{"horizontal_flip": true, "kernel_size": 7, "learning_rate": 0.016, "momentum": 0.9, "orthogonalizer": "newton_schulz_5", "lr_schedule": "wsd_sqrt"}
Rows from block 7, named by matrix and row number. Each number is 128 + 32 x the weight over its row's rms, rounded and kept within 0 to 255. All counts start at 0. Numbers have three digits each. After the name is the row's rms in percent of the matrix's.
# dw: depthwise 7x7 conv (model.blocks.7.dw.weight, 256x1x7x7, trained with AdamW), a 7x7 kernel
dw.9 101:117060068075112148171165134120125104084097173179176151127107067120112139149168132072097086127130134138120129086095106096097106131126120090093083099
dw.10 093:171148107108093143125137160148135101117119117160172178131098118104142168229173097126110101157157173083137088077137130160078143094085108128136077133
dw.11 092:132136148193255167128114137149158199206151110128140148150169161077145143131110141135120103141124098103116148117118110129107110157123105102146141134
dw.12 096:095106201214157124134113113163175162111124118131151113110107117108142155133117106101157153174154164132117161166181148164199175096144154117099089102
dw.13 102:105075086087056090126113139142145134099104126143162160161141095111132162229166146109081077115162160149134112089067127144133117136132093110131125105
dw.14 103:106128102083062111110111110118080055077116126094094086092083103117109104082118091109097098082047086121137152123101096111109147152150131141147141147
dw.15 096:134160159146143177172105096132151142153161121092082128126121138119083089149154152120140104132199214226136126102086145150171154128121105108118130105
dw.16 088:127138111124092119111126163118136091142095112175144164097138112096174188155086122122121155214143060123137134121195123062108111100099152094080149150
dw.17 092:111118160204201160100142140159177172142118175163154155172132110158174168149165134111115142173148168170140075119132131146172164087107130117123147156
dw.18 100:115144133155182196163163162123095143169148130153138029092135117052110131074095100106077091111115129106101114112099095130121130125135110081127129146
dw.19 103:076102127142132093073106131162177142113067096118139179177143098102120139169199166110111106142168188166115108110123149160154106119114123154177180141
dw.20 105:115135122128106108132104104127129120114126083118137129112128152080107141139110147165075100150174144143158091094135178186196174110114126147153221208
dw.21 091:086090088102124127122128126132134109141149144148167176163183164159145200189191188178156126148155141167165113117107107086099098118092108097114137152
dw.22 104:106119109081074069073141157132110104074093166180156121164135134147148155117128153125135127127118113139139121107097088069032059102126127140143116101
dw.23 091:128168165141117128143142145161142103108110118134147154103092139103136162158137128131075122186193147140107075136145215188163143128128133165190193159
dw.24 106:118125107110105075121150154146156171169152127127147197185182166107105133170168173146119130122073067063071123134140111091095087135149143138118129136
dw.25 094:142162135117082082063131160158148093095066124157168176130117099122138195185143093108116129173178129087108084108136158147108136076089121128152117151
dw.26 099:052061123123128084141044061149158107055120105084125134115074125094098121123098085114121092122161125079099131112114131100108112131125123131101120136
dw.27 094:153134150112112051119205174211173129108111135141167186182147142083103112120146134130103099112109110097128122103120128078083132102109118113085097135
dw.28 092:145147111121095130114145180146147097131138126168165194119092126115156177220152090123106116152154153071128083075113110145075126090091095101139087132
dw.29 093:123093079106109157160149145109117142134141133137140154155152147138150158183230219154109086090093068106121101125129118101124150115085102094103130143
dw.30 100:114086089113116120086094110111110101143117076102089090114132144067104133079095118115091124192134083103094124147213197130113111153129113155146165158
dw.31 089:147138094120125150139147159145158112118141147170193216121095133141164211217117103125131128163151079103137112096125107079115155123125136119094133161
dw.32 101:116153155147157159160135154189176147150128120097129164155152133140098121157167150140223148155189173129110147114107165181163110140139141158186176116
dw.33 096:102137128134162172156087156117118127148174091163130108135160175093153141116153176189092144114122162180207099125078102124152191139168149162122117158
dw.34 096:150152185212177141148111119140183125111137069070121180147110120073067111169176173166105098100147167152148115133105140133145147123128110114131132134
dw.35 096:169155126118131117150163151110171176168185173171140184181143155173179191195185139125132111112097107104109130109116130137138148150160173159136139129
dw.36 104:084057111195179121086123120118172177132071116144146155179152094090120148153175161122084097130147150166110108107112143168168134104108099122158167137
dw.37 092:182169125147119146144139097091103119127131103109138130142124146110146181212201146130093129180216190112130073087136145156123137125141159145135132108
dw.38 085:095096096117164149128116082086116119160132116111085126115149109124100083193154172135134087102216195181126114116097166129152120113105103161147161177
dw.39 106:167169116071082070089139179179115102088096090133176141118090075094100146194120098093154104113163153112102151121110146160132119135129068129143122118
dw.40 103:150177199180155168176144154172161136174179147162182174160165176111142159158154167165119108116121099143153129122107110105131139097105107101091096117
dw.41 098:094090125128071100133089106095093080097149098111101092092070116111103133123116107101092085090144105114121092077082089081117129114100077082077096108
dw.42 089:129097113103086083061145165146135126136126130166190177154169133110164189197186165100081082130129126122104111089135120116100093146126163151134111101
dw.43 105:071098132085097116158076125160097063132210091099178144105095172124102150147135081135148095112147135089096177122097111115123084155127108107092113114
dw.44 101:111099089090155131125101107103086111136125108124108100138117126126143111099124117147172255172134164125103166177155131161108120133101092088099076077
dw.45 088:139116121135153121123148123122161179146163166107106126162147146150080075096140145095133123122152156126054085109128166175174122109082131148196193195
dw.46 102:085126194255152134120131121137176165128112148125128126163146122125110106078122135123086083131108080127162148102121099092101166160115102114095112157
dw.47 096:160166158130147145129165181200148145161133148166203189134170182151145162165133147192151126145153152127183126097090121135089150119130113124160131133
dw.48 100:095178177171153136160089168155159181148147071136121113151155146082091109103135130118123069085110146140113152135064112169193126150142123119148187148
dw.49 106:154102095046046079099120131141126090075113068100131152137101117101082123124115087133132109090078075088112142115108124135108080141136124123128103079
dw.50 110:099096088084074121142095114074090107080141107125115071096077104125133147083075090096119126135116075056084093111138123109095098118134119126112090092
dw.51 107:118097072072074094118148128130112084090105134167155135117124107113137161153136122116070089099092084092125143140126109080083115111081101109075055086
dw.52 099:134118132132092074067155126128152114111097135133117133138139119138153162158161148145114159194207154113133084093157184159103137065044096121146113133
dw.53 100:135113105113133127100112127128128114107119109117144154126110137112132194194149111138134151224252144099141120129161182145109153102140162156129103151
dw.54 101:126149158159185147137167175170177150136148133122110135137130132105098083082102119099095083112110091091098097074122143093051081162138125165132076090
dw.55 092:145110150145140123124185149150180171158137158160163157160126099135133166179155118093144138157218185144114130115120164183157122132134160188175156154
dw.56 108:137130107125118121103144160142133126115096123125076083115118119094089061034061121099104115110092044113107117131124097059087135121128143133105096129
dw.57 102:094127148162180210185077116116119143162175093115101112142158170074104115114116138163081094084107095108146112107110096114100079133098084109111140095
dw.58 109:091102141115025103157082118161140093061169094122156153122068146094108143159130097111097058119132112117119115116122114080102112111125163141089097124
dw.59 094:143143126125077092091134151144143087125084137148174184121115114134154189240148102143110111150165140077134103074128135137068138115105097125153114146
dw.60 098:164132139142112136110159158155159126137114139174196182149130132130164184220156117142099120150159158108160079076118141142095171103089122125153069146
dw.61 099:128186190127108081055143163187155124110075159140138165188162120129130126140197170146124114131131182187162136134116122131160127119158151153145142122
dw.62 095:155165178152196163158142159185163136159183116150161152165159185088106145138110139155094090108072099074087120117152099127097099122114158151119147133
dw.63 092:127121095092120121142161159143142163146112137153187204184153105124145164177175139116075108128138102069079083123125122100091118119086108105098070094
dw.64 104:104111135157159142151116097150173178152150104096135171193210178103124138133155210212109115145122118158166113112120115126120110104137118119150167135
dw.65 096:165146109129110154135151156150156091084135135150168192122077133122144188253156107153100110145159154109158086075125123134099142111116131134139137125
dw.66 088:079116148137170138146094119169153183167119097127153179210199123099119152130155171121144114155140128150105161123179202164141095128093100134126150143
dw.67 105:160130167176156165129146122142192162170148121090119157149154128114081120173163155119106061095145116115081127026085147131125095139095104148149134121
dw.68 100:077065107115107140101114131152104155171133115123137070069148138126126170127097122121113125111083094126110106115075063114164127130165133133187202189
dw.69 104:107068095117117145155133117140161182205200131140160195204177162111117134167151165121090095095113097118130135113111107097097127147139132139124147151
dw.70 100:140121087065050108139179167149150101098119142181209173132110131128133150157160120128133098106116139151162146096098081096094113105090116093078106121
dw.71 098:157155158177180160140167146147159190147134139122129144187216151140093108127136196165137118086107123165171103122127140143166159093092085106116131132
dw.72 108:080073106110112116112099085103144125157138073084094142163188169083076116151155176222104114091123131138158140131135107106086100114115118126154129100
dw.73 101:147174153142084047076150157163141109088073113139135146122094095081118131155152104108090102120128154106117084090121143167112114085054080126166133117
dw.74 104:129140127092084088086142151138117086092073096147170139112092078055117156213147115124095107122183169131139145127111138150121121145136114111117070072
dw.75 101:126147138116112126148181162132126141123117190195136115172127073126149151100131176121102095081078083150156113140117073064084102124161156126125083073
dw.76 095:107121120130142136161143109072113086102136143145082125095070093135123104134134113120129112117165195144137126092104151199189156162124114109149210199
dw.77 103:156124129137148135138122121155165197185149139133149162167174168112108141140153141146078071090088107094091129078090119110126111142085072100065087095
dw.78 103:110128093069107137106122121103094091127130118116082082094099138078084084081075066114094084085058079076094143130131114099106106120122132142128109133
dw.79 102:066064105101131168128095066113105127115113118104098101063085100196153119114096103159142154119104068104171093108091111106126180103120131156122147142
dw.80 103:116117093047057123137117101109096061122156104129136112078077171091118135144097065145092071115140119091092090096105135133121089111111116144149138097
dw.81 105:117095102088061095081101108095085090089087142151109081139137115168171164118132170167136127128136113137160102083069091101084118119122133146144102056
dw.82 103:118136176191144146171121140142159150143165104149143157202177165105130140141163219168094116114117108171178140106110111122131154059119124131150157146
dw.83 088:148124103124106094093179159137170165164158154150163171184169152161156186177161162126105076084078075123116101093118126132145169118097100103129112111
dw.84 095:112144113110131174085078142125087120176106088130125092127178165084089113104112185174142114079102128149157198146107077105121121178144117087113109079
dw.85 104:086073081048105126136100164152116098114152079130199140116102138087109172172121100113137073127166124118087165151088130131126093131144131076088107135
dw.86 110:189172134090094093073186166151084103115102153122124110101093085158095098129126099115128101116152126068103105105133137167121033101118144152145156123
dw.87 106:131127119143191203180091091125127158180154121087129141133186156117088121129118141155096077087123138141156104072089152155147169123093078156165135157
dw.88 094:124115111104072085149129154149143135157151127151148150158151132171198208166153128102082081079082089114094090101097134113126071101105088123098122115
dw.89 107:059071083108118115129072087089124139121160070078053108124073135090135069096148079125111113093088127108123104129116136144133165124119109126114096149
dw.90 103:144130117119107100112143134149158117096110150143170210159142154137146169239187168185131143148169143176181132138133154134154160145145115130126141145
dw.91 098:196144117116117178108186164125126105157127147169148152124136113132163176183144129114104110181202140110116106081154180183141137114117149173178151153
dw.92 095:167153137153101084068145145133143114099102139164155154131121128130183224181133112109056116118098070108122105119127111093098108099104104092114109077
dw.93 098:157151112100111103108163151097117104079098188178137105129119091185181142123133136090131097085090129130122131067070068093114093161147132113093077103
dw.94 097:202140122119114126080183176143141107117085164179157173106115117132155140178127091106107129144170128083091091108131124134076129079092113106116053104
dw.95 096:120108105075050044077183158138149129127134152147150180186171126119121141154164156144126096102101096106133144133125103089069100117123128116089103140
dw.96 103:160145111045091095092151159143100065105126085128136144111061121105098130164142087110140070088118122116071118119058090098123096136157114110116124116
dw.97 109:178129112138131131112149143115113130115099121146110055096109099123151127029029094107095108122090060121120120121119108071093143141160147141116128132
dw.98 092:170173121149167100136155114090112136102119128114074147131108106102097070181147108114106097093211183119111106083097175192135093102104114136150143102
dw.99 106:098095075086091102097047072079098107108123092113105120149117107155178179166169154119116093090083094107130159123131110082080164136117132128133117125
dw.100 101:177148115130165131161151140147167237188174119117139151225176149129123140159150143152107089109139129129134129089079122116100097122142131130122110124
dw.101 095:126120121132135109092140148147119151167148137148154134142140132156166167158150137114085094097052054073064130095125083068070087118092120107099098128
dw.102 108:106109124100051044109156152148127111096080092134128106116111041062097116104136143090091088103105125125108110091120121108132112108112075093119122109
dw.103 101:048089135161176176131103126119125149151120090133153142124112084091108156164155131113146132172208156132144154168196191164129161120126159152147107122
dw.104 108:112127129131137196225110118111100126162209090126117093129153196092105099066117133148091117093069090106124126124101116117118126161156130130140133127
dw.105 102:140107129093084110075144130118091110101108124109106069089076097116083098068074064101157121095132099081091170138100127137108107150116078083119118098
dw.106 111:083078085098086095121123113139127120128157142119125134117111141165157160197161134129107095083101137116082075085092101078094102099094099084081069107
dw.107 091:117120169212196096133119131168207208128128109087127151130108067076082094098111109112113112126107138131117125128125134151183147125135126154153133119
dw.108 092:116132160163182184147123135162180200185152118130141156202192140125129140109141168145133130153142135170201129139147163137142186125121128154143128155
dw.109 102:143137151145151172170156105129133137162193141136153137122131172176159217197142141165158123128158133103120109083070091110102114146141136123099074082
dw.110 097:086123110109092113145115147170161156130153125141212211211138133113097153162181156108115088133136138136101142095101127102106082135125110115094079100
dw.111 102:162196198199206205162162131140139171160153129129104122169147131138116102083124144128131100134072105140136159119134107111136132153151158149123158147
dw.112 103:126134120131136128135135124153212176154165142154155208213182180133156147182187160141116140126142143103114118119100124126083107167159143136141111118
dw.113 093:166161129124101086109136173157158123103117110167178177111058117114155179202131080125131134152154109099142130109106074064113166129121105103080096116
dw.114 107:148107090117159151135121127093106159170182150173104133152180205163157139134156197207139151126137156173202133135127126139139171156135133133130110136
dw.115 092:140134100087099101100144142123098111139120138152166160143156136132143189241215184172110115117130141161174100090103122124134155147153124149151135131
dw.116 103:201238175113068100153176186180144101067104130141135147147108111123119121096138129098132114127124142142100171124115126145163125169137106112141133132
dw.117 102:173169114061076101060128149168116078093105083118133162112069099093089115155126100119137072087122117107092128128090100104096082123143128113118103098
dw.118 097:109103054092126140134118125098081070104081097086057089063106115117096118110116124128129096096080086119102117086102094059105121119126138148115119117
dw.119 104:097147202192147115078084132176196156117069092108150178196153096093110126133158160115116109126138145165115097117126135149153138098140135151159160141
dw.120 099:139165106116080111095142193155146113129113137167209183160142139115148195197148129162105122160173122103170097109135146134092146091088136150163108126
dw.121 097:108112112126112118126131153117119125121107106165157137120119106095131187187142114136077094150156127082149065054112117111056163085068094100125070158
dw.122 096:159173161159112097058126137144137118131083146143153140100111117180171197183122111136126150164174127097138090107157174126084125091072134175165106097
dw.123 093:155137135130126104097176149153139165161128158150161157162161151165167194188173143136097076066074102102098086083086101109127121121103090097122124142
dw.124 094:195171126138083115114195208179177075104105149173168166081146126124138131139097154118125132133128115146123103109122113142157113065113111099147177148
dw.125 093:190201199191217200140137124118107131156106138098123091109141116139099114114084100119134119133139104097097144142137144176130105122123113127140098086
dw.126 115:134134123130136122134160142086119148154144149105081088129179181134120089084112140173113107084055056095120098108133097067095107101069086121110098135
dw.127 108:145122150140139151144160129145161176170178152157146149195203203143160160178198195158099100095103106128111111123130142133139138127134130136136146160
dw.128 095:136108088111111140114080128102064104112100068096124085107131123110106107106115120156151159126121139120130193231206158161137117121109150122140111077
dw.129 109:220176139116099101119174149090110122101136153149073094143099112134158116098116133160120141108079118139132102138086066112098114111099060090080092102
dw.130 105:137088082161172178196110097080141161182203106124103145141167202098111114166157148158096102109156149136136121085086124144128134143125131122114100103
dw.131 092:122120135140112127126136093128127089101148119125117142107111153056101128182167152140082132155185195188186096142142160140144173114094085095076080091
dw.132 090:158116084114100084077151162187200163123084143156188195131110112117136157164112113127110098088099086096123116124113095131090101083135132113106094087
dw.133 102:120169192156111062127076120147139120098112049104112113136133138075083082087121117136092098110089098115129105115157137100089129142149163145106061084
dw.134 101:091124163124136181146106141148111129169141113107151093114164120132108125082102164113127093142121133189140125129149144170231179115118162163190193155
dw.135 101:120128123102108096105109151160131134123142115114181182193144128132125165195219156113095083105128147164132134094072096109124139170142121105074077107
dw.136 098:182141126148156157211179138130141142139145161159084102100108160159150086069104140167112131108071110152189171138077140108132159162160096109103113135
dw.137 101:173160107048108140096158157127062062090118102134137123090066091096081108121103077076113120077099087115130111127106109128145115129152132130152165138
dw.138 114:158159167176200217180139148163165179206204143140148142123149164144133150127092115141138148153133096113130136129137122108107132131108120107094109124
dw.139 090:157143117127135159150120108126116125156151100100121125152117155117115115161164137165117117144222169132171145136142239179112136161159136180187148157
dw.140 107:161154137113139177108188170142118172175145139154129076114162134152124099067077109110150124087087075125152141132118104091145189123148125067077126167
dw.141 103:106073058106112147151157145149150136145168142171221225185147151116138153178165134138109132143131114139142156137150131105113116161140153159126114107
dw.142 094:127127162160142142152136130148169128144123115108108125130133176090111136122112104138134149181159139130117207194190208199181184147124105136149147151
dw.143 105:145139135104091078081142120139149126085074152104095131145118063176112089095090125093164144083079076124114133155144096063120118145185170140109093109
dw.144 107:123146128080071092080108155156113084077092067117161144116093072072077131175121103088141085107154116102112135128100148120088127124137088141131071101
dw.145 102:124177140108061089146090114130126100084128072097119123108091129116085129153109095123108076077110108134126110137119076061109134127187175159104070091
dw.146 102:181120121122121145090139112114126153193158133117127153161183178172140162186163189179140161155169161148130152139134111100098067176145153111095107100
dw.147 110:117121132120111082130144136163143106097121118117131123110109131132100103113120101134161147118154158119177133141109150180164181165152170204212205199
dw.148 099:119095096112121113096129092110141123124145119098120147122118172103079110189148146191105089117224166146180106098095180161129169118099118161148130178
dw.149 097:176166175147108129175192158138123119140207176143115072128150198145121107067117147150149101138114115120153132083127126141158165129109105120133172186
dw.150 100:163163113100073100107150170148123077069086116151162160142110074108132177192155107101129122176187130097130109128152169126081136101124155156125074117
dw.151 088:126156155119114091150124154166141096097142133097141184130100157139090112177190112136091096134210185143126088091100167156114103112086091141130129058
dw.152 099:162148116080086118102144171159113104120099089141192160116116106047101159214139105130098080120157158128133135105116126116138138138145131138097071063
dw.153 099:166149107123098135113148169133149098118128129162165188107100115117137180239140105145097106149163145093153090083122125136077172105101124117131066157
dw.154 098:117096064071071116147165142122126124126139132157148161171140125117123164192201161139130102128142164172174149095099089082082104161136112107102094096
dw.155 104:085118149136084076095092136172177142104072076126149189166140100071106146168169152117101062114153155168136107115091122144157154115127085108137147139
dw.156 091:114122102124137115115156167156174169133135125154149159186162107161195212194164157108124106088082060091107156154131111105101118116116131100112123139
dw.157 093:114090071060057104140154150154135107104071151157171183175125092122110121122168155091123112105079127131126153132125094088083110101080112099096102132
dw.158 095:133098107097112129109139124094124130121095152111075162166164146137070037160141133143135097061170140133168120092061131146124175134100077083118116151
dw.159 104:136187160097070110140129121137098097106130098103095089105120128100082063061124118110103072024080114128112127147100135111119111133129123124113110088
dw.160 097:171172108115101109121156168145138119099112150160159185126089090132155153230150091108129108141155132084111107085105113137081123079068091117137088118
dw.161 108:144196169125119123105113169167135104124151072135149137094068142111088118135119082110144088066121130125143164112042110126123121152145082065119096085
dw.162 095:135142127110132121133149106120129136133146132089129145142153166094097124134143158168092072112131140160179108092161183144155177145137214227174161157
dw.163 100:200167168153188153146192149182123156141132165142148136157166154149144146141152170176146116104085092100131170120098096115067096153114122091112095124
dw.164 105:123143135155122107142113119080120129131177083108047100127127180120108112110141126140073103094083091077084076101124112071053095119144155150126107093
dw.165 098:126135154141126126133138177229163131098091122147196191144112104125117142175182153122132101105117133144141144097083091066078106165159159132133112124
dw.166 101:111105081106137111134136135116122136136115115166163138188181131117110127129176159114120090110106117108085131136130090052032028111137133127133152112
dw.167 096:165139151160168141168188162162157151139158177180176169141118122170152166174150104080112096110112128093069118103100138122130097118069091089097137122
dw.168 117:103123093080089112090096114068054059062071120124063071093093087129121108081099099098140123136135124126146136115121128102100134125114109136133115132
dw.169 088:154137133125120128130187171169166155143142150157204223179153115111143154160145117089093085080088072093108109099114103095126126123111115126105119120
dw.170 098:108039073102087111130144074063122111105133094077044076095116100084099113122119113091082086112114115116102115126113127136152136109124117118107130120
dw.171 096:135084082099129135184114110109132118099091116133160162153131097115137169233170124095105134135161171125082113132140174191179129154140140171163132113
dw.172 096:152109120101085105098146112121113080114114156124114130086072123192152128142110072095181136103148141093099173122107094113099079185173171134110080070
dw.173 101:147126088150205186099141145096130151201106110139110097134162110111140110083104134108141162109073131147115134146127078143199133119099090057105163140
dw.174 108:062134149105052112162065128146123085092162067106146127111105138101090120122126102126123072092094093105121120134127088063097136137112165111074095123
dw.175 096:149142112117070094083150165141144124121096130152142165116110140115147183209141097137122143185190156089146120123140135150096167080077090103142064103
dw.176 103:089147208150113049121070126171174153098075108104142149161134093072090134116153145114067088133137141145126112112119113138158153142091149164147149157
dw.177 101:117080096108101101122157104071109147100103151162101096133096113174171146121148114109131079072080091086088163130096088075091078177162133136133122093
dw.178 100:093072101123122130100139123136153167162120122138159178170191153160171190193185167145057079098109107118118126142154165168136133128148131143155132128
dw.179 103:085060083107101076047126121134144145115110140146155188164144163127149147184167147189127133126138136112153119094098085100077122105122110110111093087
dw.180 103:174168124080081105097149179159101054110093117134184145108061100114115159173123078102133106120194166104086144125124136179150119109122122126116116129
dw.181 103:075076111114095119129108142138102093081137092131146110081061099103097138134119092086123097071126115059100113104057080126098079118122115091107139124
dw.182 099:101081064063103131170148134111082085097133150189153139142154149119174196170156134154138158174169150151162116132125121091087137152143159162131112099
dw.183 108:039080107114122132166088130149146155156133075115138166190192142094114152187211181148123132126143142133108160151139147153149125140116122101100119124
dw.184 103:156137107079073118148157188141115116125133142180158110136123128129115130141157154132101082081084099103134138124131118060042086141116090091082067115
dw.185 111:130108121114127113137141109124127102119140119113123116087075136125114140108057072094136145138111073054035127155128103086108058123146139096092115071
dw.186 098:150066069142164132121136095070131146141132143079067148106095127163102079106104059077145120098096081087081137099123123117104128122084086139143111107
dw.187 100:115074075103091114150130117131138114086124120153182194179136131117131135163186144132132104102122150136118168127126112097089092110099073049071105169
dw.188 096:096083089090109110128147116154148149149132159168201222180158156133140158175197164155140104124143136125150143097094130129127142106093127156160153168
dw.189 104:131109122120118117120161155168173167139133133151158182178182129137165187190150137097063070065092112104068138116082102127138125152155139133137136123
dw.190 107:093055114148158170203100039100153169139188107055098141152124136123069089127114119108123100120144119132137158104123149119125118142108097125106115111
dw.191 100:183137101110121111128157145129121146135144119130142153167173167109150176204219230182085095103126131135137130123101108111106113138140111145152132135
dw.192 098:155151132113145135121147142159124176206184170153145142209209201141125142114127152148119080140119113125139119102143119085080092094099127120124099129
dw.193 101:088088105133088065059119125121148126113088114132144147136114146111137170195138110158135135171217145100161134105126162120065134119110095119132057134
dw.194 111:137137117072038044050151153132100067092039139146130109092107101143127117101099101130127142140128118123123136136135124133132111132158142114104118086
dw.195 093:126137129145117088110138131132140145145135129110128135136205191133078099137158243245132106121125132157156124131129111116100096120130113118107131123
dw.196 098:168143116100088138112137158142133106123126114157165172136115152099156175217156118158103141173184158095137082113139144143076138079097136140134040121
dw.197 101:078080090048082117109100093114064058109116132068109134067107125142087081141098112128137112093120112111136165126110110126141162148144116104123146175
dw.198 098:137146142109155119126104139133142213188154130128122125198208156171180147093163140120125176146081140145104119137132133181157115087092098096150156139
dw.199 105:121134095102096119153104129105094095101142115102086086072077115100091076078059075092091103089088063107111119139154120093136141115130141177147130144
dw.200 093:134133107110078087094178181160149154156095140154150175190185152170169172160165156116130116098092085102086113131125160111106101145155151184135110111
dw.201 105:080143157119069105154050130161129097087149065099131116104092122087073123133119100117110094086114101125110106128099057067112144130116147122097078115
dw.202 108:111102130143141125122116089082103108129128132114079049084116133124135094071080101110128126121111053087094117115118124082083077121121134142071073077
dw.203 099:156149167104132116114132159163122115129106093131148105057126124122136139107044110139133114097082090153194104092106094095132205097103105076085118164
dw.204 102:101141164168143148135083095138178144155136073090117191158178156088094121176176200167089085112154159174161125100101128132133139115096133130118115110
dw.205 097:117088141168160132124113125133157170139132136118090152160124142128111096157157112165126116106167178145155118118100180212179154143134149197215163153
dw.206 085:132151144088106090083116123143124120096100091138192219177148136084110148186189197180120110068100115117148138115115118133138148134120108129122116107
dw.207 108:082075073079109126137109092090069073073075132120118130119095075175178179145152122105126123097078086101100112131120104107108137103132142146155127148
dw.208 094:164126111109150174183155141157161156140154138128146156176184218138120132093115150215154132145138123124134150112118144181163126136113089113166178166
dw.209 102:163155161147149143158132152140120128107135110135137122128100096096109120156150152128118150184251208186158121158158180173169142120137124121115126118
dw.210 094:155172149113119118090131145127114127103104148117123139126087109095077095157116100111082083102213207148144096086119161190180142102097099117104102102
dw.211 101:097122136099095098121098139143137124126123030123147154129121132052086122187133112130097060099162148110115142139089163193118101147154070135154130095
dw.212 100:137136125137133138114158187169148128115085143189210166156129088124158160140151141094096122133155174180124079115110137173170138084082078101140165142
dw.213 112:157128142145142143190148122115128104111208087074087123100106184084093089114105082167097121127121123074157095074100112118099151115076129117107082143
dw.214 100:127147161137074116169141113190169111073151158095129154128066146153107102102116086135151130119094067079105137150141109076081099121103134107065083106
dw.215 097:126158130100101134122076104099082113157100068110110090135197122067109112102111203145108107124116118197161180145177133105145112151116162172128120104
dw.216 112:077086115081057111152086129153123097086159083121141126124109126086103142162144134098080056097126143128099101116055077114104085121134114081108127117
dw.217 109:145134149134149137129119095123128151151167115115130158178154167092109125137168153144102052052060078085064139103104089100090093112145124093099103124
dw.218 104:095108102124138164157120127138149145149161126130136150156156166119112137164165155173144141170233222182185124114113128132156175111094117113107116128
dw.219 107:118136175139121116096108138179166157136106094108127181193167117100093112142163188128085109111134143180159107084077096106150181082090106120099085125
dw.220 094:149151230183115097097132139187177120100080106142198155123122068128144177154137120088134139169159153136137142118159161145152158146134154146142145134
dw.221 096:120151132111112093055163168153154142150097152219164168178193181128180197137164155158132132137126114136142134122122123109092092125130114122146130098
dw.222 099:049062090074100119118119111121132141154165146128136147150134142183181192171145116117097082092103071083113131126119101079097130156141126117101096127
dw.223 096:067112169230233161148062084131155150147141109098106120147155151116116108125132161130095104118119122146151121114122129109113139092100092102118116114
dw.224 090:112116132117120098092100106144148134137121094105157164127152163098117175188139154164097117169198174184179098119114137151153157102089075069081094109
dw.225 101:110128100102166156106109121118094169170104132132080087166178132141107070115160166146149095081118141189158156102097153151176166147122125154174179185
dw.226 111:142143112074063068091127151143104059087083069129149126098086089071095122163118096097113085100141132117115143109096128141126116142145086108132079091
dw.227 111:147146132146131100092103136114113095106100113112075073074096123102127092029059109105115117101075037095112134127128132103105111132130127117110127144
dw.228 094:148123153125125135127143132132118134153155137132146130121148130155132155163118116139175123146167146104122245156123120114095103242168145119094085066
dw.229 101:153120116127098101105139150139130112107118107136157167137102122107150200208154115118096126204192162103122084093136151140087104096083117125127063080
dw.230 117:123122145148153152159143125131156151150149127124132160169178192115112109134155156174141129135149143136167134135128178218190213132124126141153182183
dw.231 104:157134113081076152197196145128082062114162173149141122116107133131132123088103102117134150164148122124129121122156157151114144099065100101098057078
dw.232 101:151116115151110130144135121126100112113131131106118078082096154103119094057091092132099067108102109143194120115122132150171253105106120114118127139
dw.233 087:152134102137100141102146161144154074120101136159176159067120102107156189150093141123106123176123068139119081082134089072124104069086131078115155105
dw.234 102:134125071078093136144112132106101078099114108049086127081058083136096081102116097090156136075076102128123109121117086096104129156159143152140117134
dw.235 099:155096033069101148181181159114113109125133158169150118165180176101106154131157144138092067100103119141144128109114120081104113101096106099099111131
dw.236 102:079112102071099131126091104141084076116132107075104115062053097110099083117108054102159142112130141098143168155127121143150149155141114081125142162
dw.237 103:162159159163096080037175169159140100109069145153136110085090098110145163142134108117082140166173138108105089094128161152098093099106117137167137109
dw.238 097:132165197182161160151135152179182165152170110141166160125087124102140139198161106097111130121201167115083144123101151143131119157152130171154111129
dw.239 089:152108082103118104122158152124123122094121139155170169137090126121145172225153095125102109154163134066096092063134148143074114091071110133156131152
dw.240 098:163137061130161169100176157068121175180134166171112112127145130128110075090102110096115097099081075127097103110127110120151103130134154175169182112
dw.241 097:108127134091086090124071098120078098110102094065097104091113112127077086102104103114112095071066088064083110114100084105137107142143124111118121137
dw.242 089:133118130128171164111145131131148172186133170177178151130131106161176201180170142115107074074103093129113116088101104103134146128057100135160140140
dw.243 095:113092120085095145118139085076127123127120158128096093147157148241168147113156167159169161119111122142183114125087080108119164116111103109103154176
dw.244 098:116088099164145095067145144138174157115054120140173175185142094100118154156170148115136116137163176169126147108113152171155133117095072114167178137
dw.245 096:160145133109107105110123168162160144141172117157156168186186161141167191188173166142085068080094097131110122081091108111115102143127126139142128095
dw.246 098:086105114086121127120120116103129129141113148147118136165168127196227164150200199160171178143134151158129117134101103118130127103102107071110138123
dw.247 100:194178132147142165136194183157146120133117155147082087070075085119104096060084060088142142159127150123121122149141141146159157143136129124132128137
dw.248 098:115093068083094109082149152145140161160145123137166168178173161125142170179164155126064055076101095098122093103109122115105124125097101115114115140
dw.249 095:139166158145152165144120162174137105129140116148201151126096106080137186201133109108109133155206176117117117132145169143112083122133135137123072067
dw.250 101:150128142109111153147152157176158180192170135148151168178159144149173190190173148112091104114087063100108126118110125095113104154154153160136153144
dw.251 090:166151108126083126098171172138143095129129141168157193107106130124150183245138113139104102137162128089138100070108131138082149119109117133144084135
dw.252 098:166161099125127138112124159098105104088060137168140132105086072135141153127106139132132142150138122175153140133148145155208192131156155148160201195
dw.253 105:113073085106119109114114113092076082095101120114127126113068062108093116101112086061131106095088099094092162150125101115097096161163161167161141159